Weights of a small image embedding model.
Training: 8700 steps, batches of 64.
Data: trained on streak pictures of flow and ridge fields, 48750 training examples, 11.4 epochs.
Rows from block 3 of a small image embedding model, named by matrix and row number. Rows with one number within an expert belong to one neuron, the router's apart. Each number is 128 + 32 x the weight over its row's rms, rounded and kept within 0 to 255. All counts start at 0.
Before each expert's rows are labels from the 100 images, of 14976, where the router gives the expert most weight on average: "top examples" is what is common among them. Only what is clearly more common there than usual is listed. The data: streak pictures of flow and ridge fields.
# router: router (model.blocks.3.mlp.router.weight, 8x96, trained with AdamW), inputs 0-95
# gate: expert gate (model.blocks.3.mlp.gate, 8x96x96), inputs 0-95
# up: expert up (model.blocks.3.mlp.up, 8x96x96), inputs 0-95
# down: expert down (model.blocks.3.mlp.down, 8x96x96, transposed), outputs 0-95

# expert 4
top examples: parallel
router.4 [163  83 109 116 149 138 102 115 190  97 127 142 130 139 135 163  91 157 137 121 123 153 115 112 101 145 160 137 155 141  72 144  98 125 124 165  99 115  97 115 129 158 175  71 175 134 142  65 125 165 151 161  96 175  99 117 123 132 135 131 101 155  61 179 205 108 164  66 181 123 122 142 152 161  86 124 137 141  92 119  92 103 157 103 114 156 125  70 191 117 125  86 134  58 152  55]
gate.0 [ 48 128 130 125 255  75 128 128 128 128 128 123 130 202 128 120 133  40 150 128 131 196 128  59 120 208  82 128 101 129 112 130  36 137 128 128 113 128 145 219 128 128 133  98 128 128 131 164 128 129 109 135 117 128 135 125 117 128 122 128 107 167 128 157 131 130 128 112 126 128 125 123 133 114 125 129 144 128  71 128  56 128 128 131 137 128 108  90 151 128 128 162 128 106 128 128]
up.0 [ 58  54 129 121 255  79 128 128 128 176 129 114 129 196 123 130 136  75 127 129 144 188 127 106 119 130  36 128  59 131 128 133  95 146 128 128 121 128 155 211 128 128 135  88 107 128 127 130 128 144 105 155  98 128 171 125 116 152  94 128  85 134 128 177 132 137 100 126 126 109 126 128 149 103 128 128 129 128  85 134  65 128 130 128 128 127  63 126 145 129 128 165 128  67 127 128]
down.0 [128 135 128 170  16 126 129  94 132 140 129 121 113 181 128 175 128 128 128 128 128 113 128 127 128 123 128 128 128 128 149 128  82 116 133 128 128 126 128 119 130 120 125 236 122 128 153 128 136  64 128 128 129 130 121 128 128 128  61 126 127 129 135 120 128 188 108 135 200 131 141 122 128 106 164 128 134 183 128  70 113  90 128   0 176 128 128 120 127 128 164 157 128 186 128 186]

# expert 2
top examples: parallel
router.2 [139 121 118  93 141 181 116 117 160 163 100 149 121 118 155  87 200 184 122 161  76 121 128 151 133 138  77  75 112  67 151 184 153 144 140 135 158 143 119 130 152  86 107  98 178 145 114  99 158 169 118 109 134  87 171 128 143 114 129 134 130  75 102 130  93 170 163 186  44 106 132 119  68 110 163 123 161  64 153 102 199 138 122 148 178 147  77 133 103 154  92 133 134 151 142 132]
gate.1 [148 125 118 119 232 126 134 118 117 114 124  86 115 101 137 139  44 134 148 128 169 154 128 110 121 198  88 130  98 238 128 128 139 127 128 116 123 113 128 115 127 115 133 176 140 127 127 161 127 128 129 144 110 124 150 128 105 128 113 128 112 128 129 118 144 131  89 102 128 235 128 154 164  80 127 110 116 136  89 103  56 135 140 134 187 132 128 182 168 102 170 150 103  76 135 209]
up.1 [129 119 119 108 250  94 139 131 128 141 157 130 126 117 122 121  30  90 149 134 138 142 158 101 151 154  96 117 107 163 148 129 113 139 101 121  69  86 137 152 100  89 162 137 155 134 120 161 103 121 123 139 111 127 106 141 151  99 125 128  92 129 112 127 141 116 121 137 175 188 132 130 175  37 136 115 128 121  87 116  57 127 139 113 200 181 160 148  96  74 115 132 126  88 149 202]
down.1 [147 126 125 176 155 139 122  23 127 184 132 119 128 130 140 128 125  89 153 138 113 140 128  91 122 119 128 132  96 155 130 164  71 135 117 129 132 114 132 134 125   5 133 134  94 144 115 117 128  95 117 143  86 151 141 115 127 128 107 128 162 129 127 155 132 166 133 128 166 126 130 128 204 113 139 125 116 128  95 151 123  49 129   0 165 119 174 145  76 150 107 128 140 132 145 140]

# expert 6
top examples: parallel; high contrast
router.6 [111 176 132 105  86 110 108 113 127 156 193 158 141 189 129 142 125  91  54 135 160  88 121 165 156  90  96 157 108 136 116 128 115 155 119 117 169 100  97 159 160 128  78 190 106 111 151 183 146  86 133 147 107 129  74 162 185 145 122 132  96 111 181 159  81 131  98 146 141 175 151 124  83  45 109  88 104  90 159 128 171  89 119 144  98 150 126 121 131 129 145 160  80 175 101  80]
gate.7 [128 128 128 128 128 142 128 128 128 128 128  21 128 128 128 128 128 128 128 128 128 128 128 128 128 128 128 128 128 158  79 128 128 128 128  12  91 128 128 128 128 128  40 128 128 128  57 128 128 128 128 128 128 128 128 128 128 128 128 128 128 128 128 128 128 128 128 128 128 128 210 128 128 128 128 167 128 128 128 128 128 128 128 128  96 185 128 128 128 128 145 128 110 128 128   0]
up.7 [128 128 128 146 128 113 128 128 128 128 128 228 128 128 128 128 104 128 128 128 128 128 128 128 128 128 128 128 128  91 190 128 128 128 128 255 171 128 128 128 119 128 240 128 128 128 183 128 128 128 128 128 128 128 128 128 128 128 128 128 128 128 128 128 128 128 128 128 128 128  40 128 128 128 128  96 128 128 128 128 128 128 128 128 152  68 128 128 128 128  89 128 175 128 128 255]
down.7 [128 128 128 128 128 127 128 128 128 128 128 129 128 128 128 128 128 128 128 128 128 128 128 128 128 128 128 128 128 128 123 128 128 128 128 128 128 128 128 127 128  72 128 128  24 128 128 128 159 128 128 128 128 128 128 128 128 128 128   0 128 128 128 128 128 128 128 128 128 127  12 128 139 241 128 130 128 128 128 128 128 125 128 126 128 128 128 129 128 255 113 128 128 128 128 128]

# expert 7
top examples: parallel
router.7 [152  91  93 149 153  99 138 138 124 106 140 112 122 106 104 148 100  85 102 112 125 157 202 116 108 107 133 213  87 151 124  94  99 122  90 136 102 142 110 127  88 184 149 169 203 182 103 176 136 143  93 102 102 146  99 105 109 165 117  75 128 150 121 116 140 136  96  99  63 186  65 171 135  71 137  61 125 143 125  96 103 172 133 133 134  96 100 189 136  86 128 149 171 101 131 122]
gate.79 [128 128 109 128 128 128 128 128 128 128 128 128  66  95 128 128 128 128 128 128 128 128 136 128 128 128 122 128 128 161 128 128 188 128 128 127 128 128 123 128 149  17 128 128 128 126 128 128 128 128  90 110 128 128 128 128 142 128 128 128 128 128 128 128 128 127 128 108 128 175 128 128 128 128 128   0 128 128 128 128 128 136 128 128 128 128 128 128 128 128 128 128 128 155 128   0]
up.79 [128 128 152 128 128 128 128 128 128 131 119 128 174 154 162 128 128 128 128 128 133 128 128 128 128 128 128 128 128 128 128 128 106 128 128 128 128 128 128 128 128 186 136 128 128 128 128 128 128 128 194 170 137 128 128 128 128 128 142 128 128 128 128 128 128 128 128 129 128  50 128 128 128 128 128 255 115 128 128 128 128 128 128 128 128 128 128 128 128 128 128 128 128 105 128 255]
down.79 [128 128 106 128 128 128 128 128 128 128 128 128   0 130  35 128 131 128 128 128 128 128 128 128 128 128 128 128 128 128 128 128 128 128 128 128 128 128 128 128 128 128 168 128 255 128 128 128 128 128 128 128 128 128 128 128 128 128  25 128 128 128 190 128 128 128 128 128 128 128 128 128 128 102 128  80 128 128 128 128 128 128 128 128 128 128 128 128 255 156 128 128 128 128 125 128]

# expert 1
top examples: turbulent
router.1 [125 159 192 101 160 104 112 141  81  79 145 106 151 132 145 110 155 101 124  71  75  97  97 130 121 160 142 144 163 102  71 116 131 109 153 120 155  71 114 168 149 156  84  85 113 116 181 158 122  77  89 101 176 104 105 138 144  95 139 104 170 128 168 141 128 120 151 147 149 117 160  71 129 150 112 225  51 123  74 114 143  72 120 142 114 156 137 170 146 163 110 131 127 151 148 189]
gate.7 [128 128 128 128 120 128 128 128 255 128 128 128 128 128 128 128 185 128 128 128 128 128 128 128 128 128 128 128  82 128 128 128 128 128 128 128 128 128 128 128 128 128 128 128 128 128 128 128 128 128 128 128 128 128 128 128 128 128 128 128 128 128 128 128 128 128 128 128 128  57 128 128 128   0 128 128 128 128 128 128 128 141 128 128 128 128 128 128 108 128 128 128 128 128 128 128]
up.7 [128 128 128 128 128 128 128 140 128 128 128 128 128 128 128 128  93 128 128 128 128 128 128 128 128 128 128 128 128  47 128 128 128 128 128 128 128 128 128 128 128 128 221 128 128 128 128 128 128 128 128 128 128 128 128 128 128 128 128 128 128 128 128 128 128 128 128 128 128 128 128 128 128 255 128 128 128 128 128 128 128  63 128 128 128 128 128 128 189 128 128 128 128 128 128 255]
down.7 [128 128 128 128 128 128 188 128 128 128 128 128 128 128 128 128 128 128 128 128 128 128 128 128 128 128 128 128 128 128 128 128 128 128 128 128 255 128 128 131 128 128 255 128 128 128 128 128 128 128 128 128 128 128 128 128 128 128 128 128 129 128 128 128 128 128 128 165 128 128 128 128 128 128 128 128 128 128 128 128  95 128 128  98 128 128 128 128 128 128 128 128 128 128 128 128]

# expert 0
top examples: high contrast; parallel; waves
router.0 [161 133 159 188  87 122 117 132 152 141 124 110 143 124  70  88  75 136 113 164 139 123  59 147 144 155 114 127  78 174 141  97 179  91 165 122 143 113 163 137 151  83 113 141  55 122 116  67 111 146 181  73 146 135 119 118 111 121  95 152 106 107 144 103  87 138 106 161  99  82 157 124 134 181 132 159 137 152 164 186  92 138  79 137 137 101  89  85  85 142 135  68  82 109 170 187]
gate.2 [131 146 152 117 148 128 119 150 112 119 114 200  94 167 134 125 104  56 140 130 129 149 138 152 166 104  97 128 132 101  99  59 128  85 154 107 134 142 149 133 130 164 151 173 177 107 125  64 128  48 148 107  85 131 126 146 143 142 128 141 145 163 125 143 105 132  61 115  98 139 140 142 124 202 117 187 126 129 219 159 134 122  95 122 113 127 127  99 162 128 104 139 105 145 173 244]
up.2 [125 107 105 143 108 128 134 110 144 136 143  58 164  89 122 134 164 201 117 126 125 104 119 108  87 155 162 128 127 145 162 206 126 158 104 148 122 115 112 125 126  96 110  91  80 148 136 195 128 206 107 146 168 125 140 111 106 114 128 113 109  94 132 114 153 124 191 138 152 122 111 113 130  53 140  72 133 125  32  94 124 133 162 131 149 128 125 155  92 130 148 117 145 109  85  12]
down.2 [128 137 114 133  94 127  93 113 128 200 100 162 114 129 120 149 128 124 128 127 118 136  85 141 115 125  77  71  93 137 129 127  29  92 135 128 132 123 106 133 137 132 132 189 140  90 115  88 134  97 142 130  18 131 136 124 127 127 135 131 165  78 140 219 112 204 101 136 110  63 195 121 110 141 154 176 128 128 142 131 105 109 107  99 146 108 125 117 141 128 115 100  80 128 128 214]

# expert 3
top examples: parallel
router.3 [152 118  64 122 117 151 166 102 103 163  81 120  94  61 153 113 123 155 210 171 119 170 170 140 119 134 169 103 154 112 163 112 205 147 140  88  84 129 130 140 102 153 105 121 125 147 110 120 108 120 135  62 176 104 178 140 151 135 144 160 122 153  89 101 111  90 101 147  86 188  82 136 171 113 122  96 145  64 153 138  89 142 149 152 109 156 191 130  72  99  98 159 132 107 156 100]
gate.13 [128 128 223 128 128 128 128 128 128 157 128 128 128 128 128 128 128 128   0 128 128 128 108  81 128 128 128 128  99 128 128 128  30 128 128 128 128 128 128 255 128 219 128 128 128 128 128 128 128 128 128 128 128 128 128 128 170 128 128 128 128 128 128 128 128 128 128 128 128 128  80 128 128 128 128 128 128 184  96  77 128 128 128 128 128 128 128 128 128 128 128 128 128 128 128 128]
up.13 [128 107 128 132 128 117 128 128 128   0 128 128 128 128 128 128 128 128 128 128 128 128 128 178 128 128 128 128 128 128 128 128 255 128 128 128 128 128 128  62 128 128 128 128 128 128 128 128 128 128 128 128 128 128 128 128 128 128 128 128  72 128 128 128 128 128 128 128 128 169 128 128 128 128 128 112 128   0 255 128 128 128 128 128 128 128 128 128 128 128 128  87 128 128 128 128]
down.13 [128 128 128 115 128 128 128 161 128 128 128 248 128 128 128 128 128 128 128 128 128 128 128 116 128 128 128 128 128 128 128 128 128 128 128 128 128 128 128 128 128 128 128 128 148 128 128 128 128 201  64 128 128 128 128 128 128 128 128 128 128 128 128 175 128 128 128 128 128 128 128 128   0 128 128 128 128 128 128 128 128  84 128  82 128 128 128 128 128 128 128 128  85 128 128 128]

# expert 5
top examples: parallel
router.5 [116 155 108  86 129 142  95 140 168 123 130 194 124 115 154 158 140 140 128 119 107 156 109  96 116 128  49 104 133 122 118 154 131 108  73 172 139 142 119 163 133 124 137  58 187 108 126  52 149 166  76 107  79 111 154 119 101 119 106 143  93  70  81 143 131 110 179 120  84 124 155 113  62  86 153  97 167 162 102  84 132 177 160 148 171 125 101 156 191 182 112 107  88 118 111  99]
gate.32 [141 124 157 127 187 127  45 149 133 128 132 152  95 136 115 122  92 131 125 243 151 106 125 140 133 107  77 135 131 128 138 120   3  41  82  71 142 124  73 142 124 130 118 129 134 137 137 112 128  88 104 157 121 206 132 128  70 128 136 130 134 125 121 137 129  88  93 134 141 166 103 136 107 126 151 159 117 139 128 124 105 124  97 128 157 128 103 166 123 142 123 214 113 117 117 128]
up.32 [144 126 132 115 150 128 128 175 129 150 146 149 104 145 122 130  66  74 132 114 122  95 114 138 126  89 107 125  91 183 167 128 103  34 128  73 141 129 108 128 123 129 116 140 132 170 206 192  81 126  91 127 118 122 134  96 115 143 140 153 126 114 125 128 127 114  97  80 142 141 144 134 103  55 162 208  81 226 196 128 116 119 111 119 205  94 120 141 154 162 130 152 120 158 134 120]
down.32 [127 139 125 145 130 143 135 109 124 158 111 113 122 195 131 176 129 105 200  95 148 135 126 113 124 106 128 200 126 165 134 123 104  90 142 123 109 124 136 155 115 133 125 129  44 133 133 144 134 104 127 129 106 125 104 120 120 127  78 146 154  96 128 121 131 161 114 114 128 103 140 127 247 123 116 121 106 128 220 125  87 128 131  51 142 130 255 148 121 118 133 132 107 124 129 184]